config = dict(
    model='sound classifier',
    dataset='short made-up English sentences, spoken by a formant synthesiser in many voices',
    train_examples=26041,
    gain_aug_db=6,
    time_shift_ms=50,
    n_mels=64,
    hop_length=160,
    input='mfcc',
    spec_augment=False,
    win_length=400,
    targets=['sentence kind', 'intonation'],
    num_classes=[3, 4],
    arch='gmlp',
    norm='layernorm',
    mlp_ratio=4,
    subsampling=4,
    layers=8,
    width=256,
    label_smoothing=0.1,
    loss='cross_entropy',
    residual_init='scaled_by_depth',
    optimizer='cautious_adamw',
    learning_rate=0.0011,
    beta1=0.8,
    beta2=0.98,
    eps=1e-06,
    max_grad_norm=5.0,
    ema_decay=0.99,
    max_steps=20000,
    batch_size=64,
    epochs=49.2,
    lr_schedule='constant',
    warmup_steps=2000,
    weight_decay=0.3,
)
Rows from block 3 of a small sound classifier, named by matrix and row number. Rows with one number belong to one neuron. Each number is 128 + 32 x the weight over its row's rms, rounded and kept within 0 to 255. All counts start at 0. Numbers have three digits each.
Before each neuron's rows are labels from the 100 clips, of 14976, where the neuron reaches its largest size: "peak on" is the class under the peak. Only what is clearly more common there than usual is listed. The data: short made-up English sentences, spoken by a formant synthesiser in many voices. In brackets: how many of the 100, against the usual share in percent.
# u: gMLP up (value half) (model.blocks.3.mixer.u.weight, 512x256), inputs 86-171
# v: gMLP up (gate half) (model.blocks.3.mixer.v.weight, 512x256), inputs 86-171
# out: gMLP down (model.blocks.3.mixer.out.weight, 256x512, transposed), outputs 86-171

peak on: /h/ (39 vs 1.1); /u/ (26 vs 1.5)
u.256:148121170159129132155103075106092148138127156115101114157118100063108112145128098138140115139090171157122161121096127134190074123162168139097163111104096147132152140176105122096168186116114080134105179084088141117141164112077160135121092074152150124183120140
v.256:092149096097125109129167157151072142187158084113110108157071157140136117180153151103164127186164136098150075136121085133179155123088123097117071149137127112201100119138178092135185186125136153115131064072156136125095096099159068133132111077099112152154137153
out.256:161161125126149139193119131077129113112193131161054150161126151076142124149118058192084059128104180171063175167071102131165104121088148194073113126117096118116091131130104150110097053102076125123088100141084131092112152134170133156118182149140073132158083111

peak on: /eɪ/ (35 vs 1.9)
u.257:156098084145207112034175165109146165142062140073146192113141120100112151141121106173047120106139114087147050189155132123116116079117121113095074134151135131124156130103152131175124161060160186129181151065082160111112099134125093128076140122120141161110167102
v.257:169163186180198120131133062095106163097128200098149191120152096153128151133061150153139131105109078148090158120110170128126090138151103166084123130140100167134117133110127120120073090120091149138106147185082153134142085176117139109135108177156133161124144120
out.257:128110154148133103082193092104137128158131091139128145171103149170100133151148149164063115134120133135101142114120116149165167121142072153111154114152126154150102185101167103110119058129155117151138140109143177134099103152104125069093123124181154067083143170

peak on: /tʃ/ (39 vs 0.6)
u.287:137112105154209130035151089054142123151096153126169186082115154157114148067112139111084130114099097124103099138152159104120110097108107174101160138136128170089143134090136095133094090066145089133139151123120150182153120143101110118065152183151120092055177105
v.287:159099088134239109073143170124122130136107131061158140104125116113120128093117109184067129155128132164095095169138183139134125096105122125099058132164120131096206129105146087147107138070113080128155147079097158156140108110078104151079161167120107137086217116
out.287:100171210088158111148124109139110135167104090094151101213124103083099130163131155156100144154089161127136099164147169095164175098174124123151115124131149146123069112138120125094130137157084155123128096139123193116128125099073115137151119072195146186163079148

peak on: /ɑ/ (28 vs 1.6)
u.466:123072044059145119119127114098133170168163120126133128153120147149080140162165080117104168197124119124130096185136113135158137116091124086109136114195088113110158128153108120131122151070160173092135139095097131120114180070100111140086188140137106127150126133
v.466:146095089113222119066154174125109110132080135100150129118128149112119128085093120217114176169152125152120133182131167123129153116094123115116080126126139119063184129117114110177115120092098085123168161107071143159165120084111093129097161174111091114065212130
out.466:140130083163196067111140154148065130124096159081152168085133114120142153181079169092150086117139103114090072109154125120141114129128169098078111196135120146138158143119141106153111139098089208156104126149141101127127109172157104185152087118118164154155105113

peak on: /ɹ/ (35 vs 1.8)
u.494:091110153159168151153099075105106131158071169052139152110080094108120142131115140130098100088093071111099118111109124060160126152177142107141157105129165132135191136158211078120133133057100138094106201124085156085093076126070132154097134155142180244095129112
v.494:130113067127185104081138169130112100168099119073165113092100121135111125091097137211125150172121149180104128158121193143155118110116126119111063133142134139085154127125141081147105119101099089130148132100141129181130125095068109132093164179124077106043221117
out.494:113093148111098190087081129158098049179076077131151099134083143210085153065108182107134136114120094107080103092175142132170137116158079146151125103092148140146091118126176077123141098169120090124081138079097102177106110139107109133093107132136151160116138151

peak on: /h/ (48 vs 1.1)
u.305:109084150132121141061136081099122120114084158112190117094128127102132148134152153133110152115124149119126142095124169115121093106153124162140147115116143143074178137152110114125167233098175069156133188113089118161175138145090134133110110089118157140156172116
v.305:113107114126140109093180116143106113135124064082110127120110119126153132181156112134051134123155164131181072105127089089134192081153127093119107122150127123189096138124157057142125195110164112121150098040149181133064124100068132140105148071102154161135149132
out.305:127174159143100205176162129170106143154169103130051146150128112105135175189157135161140096091132128072117134061106088114155095106129124157116153139089057117182069120084142136144111083101128121119098108126099061103124135161099136124125148145120123134156047061

peak on: /u/ (36 vs 1.5)
u.281:108109071099158082087094153110149093069060111063213154083124112170144147069086135172084155119126080110037055145182180121121088104137098142091121142123149094066139149101150128171119110124157085114164129102159120170133118109082126135101139182120152154066171106
v.281:177167171180171141131118078138131143143144221121102171121137109108133130107092180118178111093117117125100177118093149145148067143157129125092118125111084143126150129109122138108107106111057133157081148179112123108190090164161120140144118191147125129164110123
out.281:110155140086133071093134164132153142117117142094134103096136124067148142154115085177044104156140146135162114207148114153132109162108164079106063155137150143130163127120120115134100117121098219187187123124151235101117150090168079157107143079103114113112090133

peak on: /k/ (25 vs 1.9)
u.290:114112103122214124077156130122152105121087106081159163112096136120117134087110116201027132143101130137086085214167144137132122092120110145082116130148135170085124132118126104158109082102117135116167137096115160148102121102091093117097160153134116146082161094
v.290:162092111137212112066157168115127127132098140070154145096133119120118129096104130198074133151135134177104110183125172124131129102106126113090087132150112140089190130107151074166099122073112070132169159089097163175131105115057101151099162182110104117079209098
out.290:148121095101178110044140121099124095151042108093185143137126123112107145095106166153144156150138106116116090145143181129149134117155116118117107153133138124073081140117123136150096145142115098156118050112108154137193141165079116178137087096124162116113136152

peak on: /eɪ/ (28 vs 1.9)
u.343:160165073163169127145072184157145112141103163069152128146110080116134143138110126100154089140107082083119124156161101183117102156110127083120105155100107106135177129093122159115137122119126157129126137118134079058148132170170138161118088140172126116119097103
v.343:103152199161139129076188063118118166101121169137144162110128135092110143147139171145088107093115135090140149134140123121112111107139123152091151130124135181112208145141176084110121104077153120126135216148101178130132092162112042106141114080135141170157154137
out.343:099214143104152064220147099095130164080155156166164094142116144136177082132094156133196122132160121131125140125131183108114121192110109144098105115129159124120125098148144174164123132142086111115086139184155154150109123073138087128212135115082116205164165142

peak on: /tʃ/ (37 vs 0.6)
u.208:097140117139191114063146165068103152136062140075167198091123092134117149105127131142074110102078067159088068117147149142111071098114097155079089141122121168096124137080187118145110146046161130114134146116115151136153103146126113137057153155142120186106171098
v.208:161088116131218104070169184123121132130093110101169145116139121118119131097106107189061144134126153166106103185134184153133136081115112126089043129154127142098201130103141105144104140073120074128177142087092165169131100102093098135088149164128113111075222124
out.208:052174118092117157079172113107113097096039078098196153189137109123178141121148113178082172104127105115170123150145107140108129121176097152208124139135161115163063111113154173139135169111183139090198091111075113113132112128135153131108107096134191141093148148

peak on: /ɑ/ (27 vs 1.6)
u.508:154111119175174135100151137128136137140154104072113169075119129114091140125141099140059121192133144134086104155137120138120136117116126108055120121179071141113168136085181084152092068046129130168130127080141162113100105133071071140102149164123111098120160085
v.508:138120105118157110144178113105137143140174164138101113077080176114129112163164092152147121187149172095153133150097115109145169155075136114051147140154063092130110127124147106150125123121100088145122130099144188110134129097095086159135159155110069090173121127
out.508:086118117106122172065124091147153111134097169146164076132131145144122094094086171127177190146091095182137160115141166107153151158166149091152116130119196185085104117177083139107147146184075085119125142178141079170151143089103137129184111164152133101127114143

peak on: /s/ (40 vs 2.3)
u.5:114116178130165157029121104090140137164120141141133157078091173127086151072107150162069133105090114126102126122153151088138117128137149165105145131118141185086123143112161089121095095080119118133095152165113179152148162150081089146088146179144118132046168085
v.5:147106085127181107135128143106132131097140121088171144110154126136130128110108098187068120133128073183089116191176203118105103109104129142070098126175139142075107128116136118168085155078123097120145146121106156181100113086087099134113173156110093145082190105
out.5:099087154150096117099156126155113160160131079111107137150120102126080129209183135152073095149105172135200120108137079114156188067123123159146160092166138165181107142150164095099179156098196144101123126051076189122078122140142119083110132072166135118125107123

peak on: /z/ (39 vs 1)
u.112:132121138094156133083142111095112117159141122108115102156090165091109115134126103181083111113130186114104138152147155110128119146118148168100118133102152137082106132120160146148083110085074139114117144096023161125148203127076067171124178117144114136093176097
v.112:145109135134126118112093144133123162133142162129134119072148174147121120087141151093172140188137115146071121129126186176120114091054122131057179143158076126109166130078138117129125119122159065133117140124150150196195114141138119117098186211100068083063133114
out.112:139101129162106109154177111110124146144171136124071104156116095102095101132154091162113078138140215166143170080075093178119174097145102178145089094134146101166086121143156118112136120153143133117097100082081180111120141133125188078076128069143135142162127155

peak on: /ʃ/ (54 vs 0.7)
u.346:105077130113110107074122090071166120146130152134157093088120136159084105087139179112140116097105143137080142108157191133139075134107147194125130150103139171054092140109148106101089090152115100157104112111119134194152157174118145156088174132128123101130183142
v.346:101168117163122160131147128156147132144179133053083136127103105086137163151203145113133106214112123096183114140127096118136112153109184051123136121154058129153184120131196083114153133087110134114144173084163112099123116153092107186113161116133123170194096109
out.346:127165160175148154168101147147114129148059119053140131139109050094115199134107128145100100076098096108087102124160145113131052148205146097135110110089113127115166119105170128103108123101119160125142161120125101073114130183068135158107084126147219192159084088

peak on: /h/ (29 vs 1.1)
u.265:164115134111198117079139114140125120133159145125130160116129128118109135143130124172076148178090160146072131181143177146109122102083092151039076133172080142088158134069138124138065095072152108142122130122105160176151107113086091106115182179142077091090151078
v.265:130154112140211102124159130080117122165128098057104128128083151096160119134099072169063125179124166123136112162076106172172121122150145099084099128122112096160137126135149080123146167055120153134135100063137194111099099092085111150071115100126153148113141150
out.265:085096124088134154050131131139147133097111166105171089119181106154136101072125141149152209200129056175140144116163165137121169136114128098187121140161143150102149102121121150150173107185132024086144168158068089175161087091139112129146148186113142108133154119

peak on: /s/ (33 vs 2.3)
u.393:140137102071181124148145142068125127122122161171103131116131176099150147117108045153076140114145121142116141199137140112133123131043152140100140122140145117099169137113105148198097095070101153116145167142083183138126124058166091167107190151092051153096154092
v.393:120132142150164104139190120113118127151168088084100113101076146144122108162101126145091118159142181129157097107082099142174150129152128103080107113135112118176107129125158040122138165087120126176123096060165188116066086096107083124112111111105137124119170146
out.393:136157196093074148029152098173092152112172147166094120123164143101162105116141144161146162163162178173192174128076163116092169106116130148133153161171109122141108092146098144153129139132124079087090106157085150174206141138122167128111166144095072038115106133

peak on: /u/ (43 vs 1.5)
u.197:088106080098190122053125143125129123139090120079180124129079144172095133106104166151105208138133055128099081125139166124120124161138091132128076136146165093116173131145193123159130150079145075104123135086100144142143082090121086142065118166117162181081213151
v.197:145198168172217107117163081066140117117143182119111162139133118110157129074086172143147125131083129103089173129082130165153063152147112165040097140120069158154148136116136130107111099104088134150096117161144143106176081146125095130131095140159116142130114137
out.197:109143128074124038103153133149141167115139120116151138118145111151161138159162115202099152172151102152158095164145147128105144135120093110095092208168123158146083121127165101171112111122155138146157046145217177142109125107108082118097135173110147097067124110

peak on: /k/ (34 vs 1.9)
u.319:138117092141194096077188119096139097121142127091177157131144153121129124098123104162044175164103120146117120205153135166131148068104128107131095121171159174081201146101111092134096121070098131141175168099171158141123094076130079119089151138114110103097201125
v.319:145102174175152117132147059121109153093139208096163126081153072138114115101116174128139100121114105168111156061139201144112100115144122180156115141155120171079147130100153075099091130153112071144099159145131143179171115188126129099100117142131146145173182124
out.319:098120166109137077106186089162091151141071136051147112184142062123109103190132155185157152162119149135185131114102135153136184111197068099161071145157130127142114129149166097122124203178111114139129094125119171136148158142068122091141079080144197149159130168

peak on: /ɹ/ (28 vs 1.8)
u.120:172122139121182134100124066099142196131158112120101163092097105086143133159096089187074097122136174154127160131104115065136142102165172134048160110170109161154142124150131071139091119071110133129117116130128230119059125102055132138132126116138135151120154096
v.120:159115113129228101044150144108127138121096142088162149105129151115124131102101122190072142140129111169098114181132189129133132116103132136082070131147168127081197130101145097155102154058114093122161153104102165154129129104102106127076160163114096106059236117
out.120:150045063118142099093111172175139111169134079121115089060140120173079095119141139113088138189088195176152088139178098132175165057134142122130111147146123161156085126115081108078151102129137070119175085074160107155094123098132169118068125122178112069123128066

peak on: /ʃ/ (32 vs 0.7); /tʃ/ (28 vs 0.6)
u.94:092132101079169100008149131136188115114068132096191141070106143160128129088126180191098198154158082113138073138142191116111145159120083128103082141150117128074160135136156113170117151114128081123137119088161136162150147118118063107095162172074134118069167138
v.94:140169156178234126096171099068127118104098196107149168133131110126126148100084192127171109093091096097086161117111134160146062161154126161081073133109135158111150141095171108116110125098091107138090152160066141106188103165169086120119104124158155164157155126
out.94:109097127144134081103140162121146093099059128094182107096141108128122139094096118142065127084148120142114086132194163098083137104172098110163094157106161166093160186109158093136091099158164130155203153137163190154088107136080106134092084125126186101071126119

peak on: /ɹ/ (36 vs 1.8)
u.44:125129082100147149077110104070140133135102178084176117069122120127113130084136079127077138157069113208072108149175192125125074122128141118135119133136169161071136122106141133124099151108144133133162153084128151152125160081060149168073158158146118148106198076
v.44:155110095128200118073157165104132160105071141076117168105149120111129140136118078183070113124148154184093117171108163126134117103086141105097046131135139106089194134107127086176114151076106086124157167095108134135143137114089143154083161153106086150112188110
out.44:097150123133135109108087190087167112127065148118167100152151123071118156117091078199126111096100141168106139184112174171155109139174167123151073153082162135050139126127130157120125116121096145129183126152106112134194160104135119184147108176136180128113123155

peak on: /tʃ/ (26 vs 0.6)
u.278:123105113125160099041168173133123140113131120082140153070138102147125126141130187125116129170150084150145080104177131123083127090084116123130070145138135131094162129053192092162095155093127065148130131097131165172124117144157073148126176154092099118093192089
v.278:143087058164209109077146150089127132156148137055123146084125092120119129106166123153081135195140102147106106146135149142147115098103125110086120135190067108102187130107174073147126095076115108125163151089092137129126113127051115169057174165130126142138150097
out.278:129141136105148081076124093115092107097106176103169084104141108179129092045098186073172160174128096133120133102162162186107090131148078154118097200131083130124106125093184153130158132178145055133140079158110084176182115109098143105088093161110150127103167138

peak on: /s/ (33 vs 2.3)
u.395:143063167106156123061178137155140124155095130154136126117100179089095132109070127199082146100098165091153144153155145079136195140128147132160100103090171166044149146117126103135064081093065149133159182133063195132099136104120095131115127120139095090071185140
v.395:104118114121187104123220108135101165108141153115172119114121140121126122139128126157089197220141100128100120187131194132131178098090104097097104129182070133100191131116157119153103094099070083132141173124110226164121080093069054139127149177123108160111164141
out.395:153079131155089122159140139110148120125146075132052152094124123079118154103177055114046079102141202132141102118122105070133116053132165133114181103132083152158146172134118069138142063097184136113162138091151183133072107137104140126073151124121122122173077076

peak on: /s/ (38 vs 2.3)
u.86:157089117121147145085174131118180107189108130137132147143129169086129107088103061204098132115141151087104158191107116157156140096123114154155097135106130123085123139110138109158136041093084186107121149097036159104143155123091095137076097128127115133078154137
v.86:172199156173209115154113077079070101121140168133129177158148113146140147113060180107180123112109079099059166109083119160136092121148080157056126139098072123188115142098137133109104084129076123127077133184120108109170097187140132104127097163171140178138093143
out.86:111091117111050110153110152190123170117143138171139103135137179144083146161207126130091148120133125142173150088104125139105169104094103137169156146186162061109135065179102141122193164174166175131116120165160159133090133118156185076149159112138114122122117155

peak on: /eɪ/ (25 vs 1.9)
u.14:143092112137187111069123158125135170151128147064154181178142141125106151153119137159089114171119089143087122179126134161125105077089121113097080149170102141117200137116132120153120144070143143126136178100076143113143112143155095169107130185132104118121117092
v.14:147138170171155120085190079092136159168156138105092162090089153114118134163127143124065087142130151075162109094108097128128184113121112149067165133146079133155171130111179040125131116057140107159109162088124227115102092142072081097082108096112137155117158133
out.14:096203146082132161097158136091080094053134115166178117132140154134180099134106182168178185137155091157133164108091161119118160143107129142129128144115169131150048107143125185163116139146078039101090098198135113194171094080154097115160169117121113158141151154

peak on: /w/ (25 vs 0.9)
u.316:105188170151150145135168098108130155059086170111182144116170088098199140121109100203145148108191101125146130131076195148092143155150119116131105150100107124113167122167132135220104112143072148151141168173099170154143134153108137125151110154048149172147137139
v.316:088171136114113070115157112181161106120138091112157105120095128190112156074117188125129162182130132092151118093119121207141150148134046162149128171112094135141098139113165119121163057184148122105134091116152119159128103150086095025100128112127143113109076169
out.316:115209177132121183180175125126178076107107141136143107131105136124186126077084097167168147126176128070116151167068122159157135172138098148146118106058163102123147137136152143170150098136063209135142167158134154107108127127104105079180118120074140150133116206

peak on: silence (100 vs 49.8)
u.462:165138104155241112049127175074085090134092154076116172120120080093134129087077129143100106104078142124096132114111116150143100062125138131134080137094120147118148134062156076123095129105147081138119126110127132136156108144138141184053138144175117118094155102
v.462:182101128160214131049151169098114099130072131111119149107150102108129129099097137160117125104116152192093143143119166128140134091139135117084064130119125170102146130087106073138082117103093069138133111143123143190140114131106124177118131177139119090069195099
out.462:137112155168162157098157166108139099089090105154168192078164154164146136089086130142099117072146129124113110155145149123100146100146126139123104130076184174093104170077098128148067101119142136173157092169161111193125111132150098151174081142112143104071176086

peak on: /tʃ/ (25 vs 0.6)
u.83:151132080152206104103173084098130087109106162149204168112147123140106133050098165139105122124094095095073116111140150195129089077089086184094104138117109143084155133081148137134108099133140081115141134124109129148170074132153108116077152174167094121121190142
v.83:140139130129205111074139139136129162118108146074167147085156110136113138110115124223107148150117112160085114169144214096145131119086116127114097131168151170073191132129141084162113124100100080129159187115081156167134117100105067138118164182121086142098175121
out.83:173162140133192108146124114125117103140089105115145159164124111086101127123099118136097133110071131100096105192147120115181153129177113107070107129138087164155103155130149102092098050123124183131193100110116179095098069114067074136155095116202151159142088102

peak on: /tʃ/ (50 vs 0.6)
u.333:102132096106197113077151149116133116116091143103191155108123125135120140079117152150056155126077115136100072197172173137126106102105144114113081134128171162057175136117140132144100152055122134119180149073126134169150146110108080143076163125139108144124194110
v.333:156090110131217106093161154118125135127106129077166141107136120121121129098132106189071137152132146160105097169146192139138125092105113123087065129166111143085205130105146082148102126084110080131174145090096166169126094106061091143096157166120106136112224119
out.333:127139152065143109024148165180095112136039128046165106171134085094129118151134166203150149181133126140159108162120187124139141104164105090136079176143146126106068091131138135140138185149114095103132030124153113149226177147098110140123086136147176104130127127

peak on: /ɹ/ (32 vs 1.8)
u.11:098131115146162116122115108079142188126071143062165171076128085108148147128145106130064091095127061178069090156170155100114075096149137071118111138158109144119156129128165090147105130082131149129134155097130183135104114148094132207084154159117157230127144083
v.11:148110159137182141034150161136113123149123120107112132098130123097110124084110130199089141162140169163110139164128168097141164082110148134082092126139138145073116127117122060155106112084109067130154128109077161187128122116019122167122155174125081120056168088
out.11:064134128105087214093173138135165108166109073152115127152097142150102123149138111128128132135147185144167153149112085128184170101129150128152103076092209165171071129175092120129156123131095188106126127090108164139102167112149113106148120088132125122142110166

peak on: /ʃ/ (34 vs 0.7)
u.397:103125074148129076127108108028161082137141149093153097095109085175109118046135151118153119146095078135097139098126172181121079159096104161129153161126095107060080133084186081097087105171125073174106115127152078170160129158145146136085192168152110116123148127
v.397:140128088144083152116141153183183121139183151110077105127122114139138161157227105095152087190128129099157119148130102156107093134082134068113145142146048101131202116096148116125172130110149156117139128099190069117174177159105114142135173143120110070167079104
out.397:107149126146150137175124171142150154121085162059125148127140067060143192161146106141094090122132087116126084172152158092124075159150181071148103114121092139107192124136153108139110126082102173135162179114117139080105136186124097199154120138112182183196077087

peak on: /h/ (28 vs 1.1)
u.178:114132110122191099065140116084116134097137160094187135123149138126138121081128121169099145177094093143077124152134198175115074128083117148069125142150091096066121133090124139127092165100140085126136117102120118161173139121115119139066166160146097136138173115
v.178:085172131155141110094187154102084106118100087049123120118075093108177126120086114184094126115149152147159131104082104162142138120163144132148103142099176098170085135122178090127140162071134098133122082061177166122110116139123115124069105103096182153093172147
out.178:110106112107103150023081168141113128155102147142125126171151148125116108119129117101157135119076127178198150120105162115097184105101121097156141191130138118104068089157101141098183168123177070118116063160174109164237185129160166134092167171167105045075128134

peak on: /s/ (35 vs 2.3); /t/ (34 vs 3.3)
u.369:090125136168141137102164083088119148156085159064123178111109117089132146140126102189072079090126121144130121126135134090122115086131127143123118154146125157103106138131184071134115081086120138118131143138087180124128124181092112178078163166114155220098156107
v.369:143111134139176131024144149157135123137124111116137118111123125121115124113098132200077177145129183162118152196130181124148165085131143137094079122155147167089145126118105110150093097089098075121164136136105153197128127115025098143121155153120085102037206123
out.369:070121141131093210099147132142120109151124107137118095150091162153115105143153124120116128124139114121187164125124077116170182120128161133191165070113223152162074119166124103145164147138130162090116162085056149117093154123148097109162135074127115139125117173

peak on: /h/ (31 vs 1.1)
u.350:159080108127162085070103200087156133116095106097105164087141127142087136077126114094064109138093138151076071154168147134128117092096113107122151132150128151088222129097132100132114141104205098135167154064130154167134125106157115138082138135140114069093158069
v.350:086162157081125105139217125150131116077102067085149132101125138102178125137108116183078180186168174154146091151114134147137128100161105090097109146134126143167095128128141097156123082122142143151196067096177187157078104070085073122140106101072171138116148130
out.350:142090086155161117074143187093075142127133193114123134109162117106149124124124191111196091113166069135114136074141127148096115135111122142124075174112126105100098115085155126167117128151121083159107129158109081148162114152202139160123144209121108111108138088

peak on: /h/ (29 vs 1.1)
u.267:112106129126162079140206083113116141096102156079172121104134098114148137130175129164119174158160152113136121139111174123128169121127119125134086110176103122092181145144132117177130131135096067125176170094084159173143089109073092151111143097090158180180178155
v.267:074114117133099156109133156175128128128099060037147096093117068165122134139133125119081117138127148210160101087144106102123167074178147092176122103152188145171081123133136083098149194125174122141141091074201103124086167134123158103114095104127183144096172120
out.267:163126143133151129133110147152143158156172179143080099105148121091119074169108087141192120177107171191122207136094146142120163154127160100103085106139101137117160091157107114127128089141062113134093142158138128142180191103145161152134142191117104082107124097

peak on: /z/ (42 vs 1)
u.28:152115175114150149089132110116124150147119101153116165114142172077123146178112104207068107101150161121131112158148124087113142098112165180078115117133164149081105133122106102167089096068127156125115082154073171151117173141109131151115138143100101128044177064
v.28:148082069123188109105145155125112086096118138075177154100129117109111136108140093203063128145132120121098086171156165132129127123103123137132098131141143137069195132106134097164104111069153136117193158071100137120135132111062098148108174148111121164116160113
out.28:112102103160069106133187106180125117136153106135079126143097131104119153146159152102106053125149171134143149078102089138134149067117100154157118169141156133129074143172119125115173090138153126063083142100117109144135143179139181090106151102115113137199046114

peak on: /h/ (42 vs 1.1)
u.37:107051143117136104087200077146139152119095140074204125137135121141048121148165177101109193127055134125135122168165180107139158115166101093161101120145150160086173138132116138093109139143144094104175166133066158165135125110054126089133091100172181128159182160
v.37:089145123160117142073183168161100102120102064021128106101094065142140134141126146141082113142135159175165088104141098141126159089161131089150089116124177150169094116097180075118151191110170103153154093045177118135091127136130133121082111094128163158100182118
out.37:178148173166161111145141158170087147183182163154056139132142145091103089167107141177175099170096174118103185114079096187166128118097139159084115142094078145125082153095123120107126070126078119187068107148129104136210153163150116142091167186144081088130112107

peak on: silence (94 vs 49.8)
u.131:136129160162131164126139108115115113076090151155146142129167094113167126094076109187137140093171108128164164108067149112122184120158117164174163101101164126102107132123069154181080049157078073091142161182056142153129093123124147101127111136103144083073129145
v.131:129123115110091083173111141171148186113197117135103100109163126122123138148177075133125127187134187194137111136124141113174145092102126104116117114197115140159156126170070070108156146159135134135171099108175161135113156071151143113131154140099104074136119121
out.131:126167158118140101158085111098112169112103142074138155136119048141156182146139108146121141099123000105104094131168155100105072165161133105116134116125101120139112119066153192125063101089128134126125120159091133125112103124094147167122131139137184203137091096

peak on: /k/ (28 vs 1.9)
u.150:130091098146166067043175199154163129109134113087137156078142089148114126125113151163113112141165126142125080163157145147100115102089104121117048130142125165081174131075177085171092125088134094147150099129146154162120128130150078119129164152087088083085183089
v.150:148158090123230090069150200097129119131082127030145162108121113113139126104070117198055128139124126143094098171151144135129114104122135090076032139132156136111173131099134114162096127070097101142184136079116169139134116114098105169095148148103123153080173107
out.150:128139111124160095038189082109107093098102168105152116094119108135161104029085187141146172170152133111145115123150146181112106120150098141101087181107081132117133150090185113160129119139112054183147117143102109178174101092103124120069087146102154142107179122

peak on: /tʃ/ (26 vs 0.6)
u.456:113155083119200095081186160099133113104106127111165171124124144141150138075116108153061145121091118153075075170160157167125095078093098154092068139117172144080183137080132145149099117069138127114191119115175140161150115107140095098051140171144122149057197127
v.456:166103110121221112089147182140123118109119118085154146109143119120119134100122123208074145150137121167092110177142173136121116085094106126075064131164128131091208131105161094162099115078115075127168149096087146152130090115095090153097167181120098142095213112
out.456:109139121079129119064154212184094094145032106069173116158115125104131158109103134175110127151153105130130094200133167121155150137172120075160068164122132100086082107145135134173142153126099121131155087131132106163198141152063105176151102141106175114152102130

peak on: /z/ (53 vs 1)
u.475:157090095079140114086109166133097100119143135156144119172131168080098129149139140188080113101112168107100110173149141120139106078087137173073105128128173146063141128145101168133115160074128119124112115089056084131150148103142112160126156122139088083126174114
v.475:144080136130203107076158164140112155121088131074169133112132136112115126127121111196065151149126163168121102183142182126129143082120118106102058131153116143083214130103120131146094170080119097130177162091109174168128110108066101135095141152120119115102207125
out.475:138138170136141073135177096103130124114144117118096143172129106067145106082097044214094123138133170149087165177075126181154135085156088159130094147144130091120137150143147118131114079164113154120147114128135204133154117116090140090076110121124140125104124186

peak on: silence (99 vs 49.8)
u.309:138193108171196093158150141074095086066107134134156172142140090111195138100049143202116111081128100096070113161107127187141082138143087151087088160102126119136184135089128170163076099119084120152150154150093111122097054134170100137129099136112124125099171138
v.309:053119151132077163093120152151124170122101133086138091099137089156132139163169130123143101123159121222187152096156144113091165097150149110176109126139197162128125116149149115139128192133186105124148151114136117182142172152141150109109148101075156140111172090
out.309:182137106163156083185122120122177100104102137111180152143147110113133207130066113139121105045121136091066104148154152134098124145161103128093103108085094124096186141117092167110098075088127157132140157174125101088090138150062140128174076121125171138102126107

peak on: /z/ (50 vs 1)
u.260:165116130092127109101089142110080089110165089145132105141101185075121114125134106186078111126102158134095127121153130138102079102090152198086113123110155137060106130125107161109080150070125141102068084114080095121154171100135147154097164119126078132091170111
v.260:163097114156212121071177155131137122115122157093153142107135122103121127100111119155108168151142097134105128187152201136106118126109114087085044130159085120079226128075162135172082090084093098134167166119084156158136087114087067170123144187109097124104175109
out.260:134074101177135102127196111110125120136185116146060139130119100111109114100157110134069097162144189146141154104082058175112183054107096168151102115165117097162124152097121108131127092130190114133143123086084178129094084139166157064079136087134104111129181151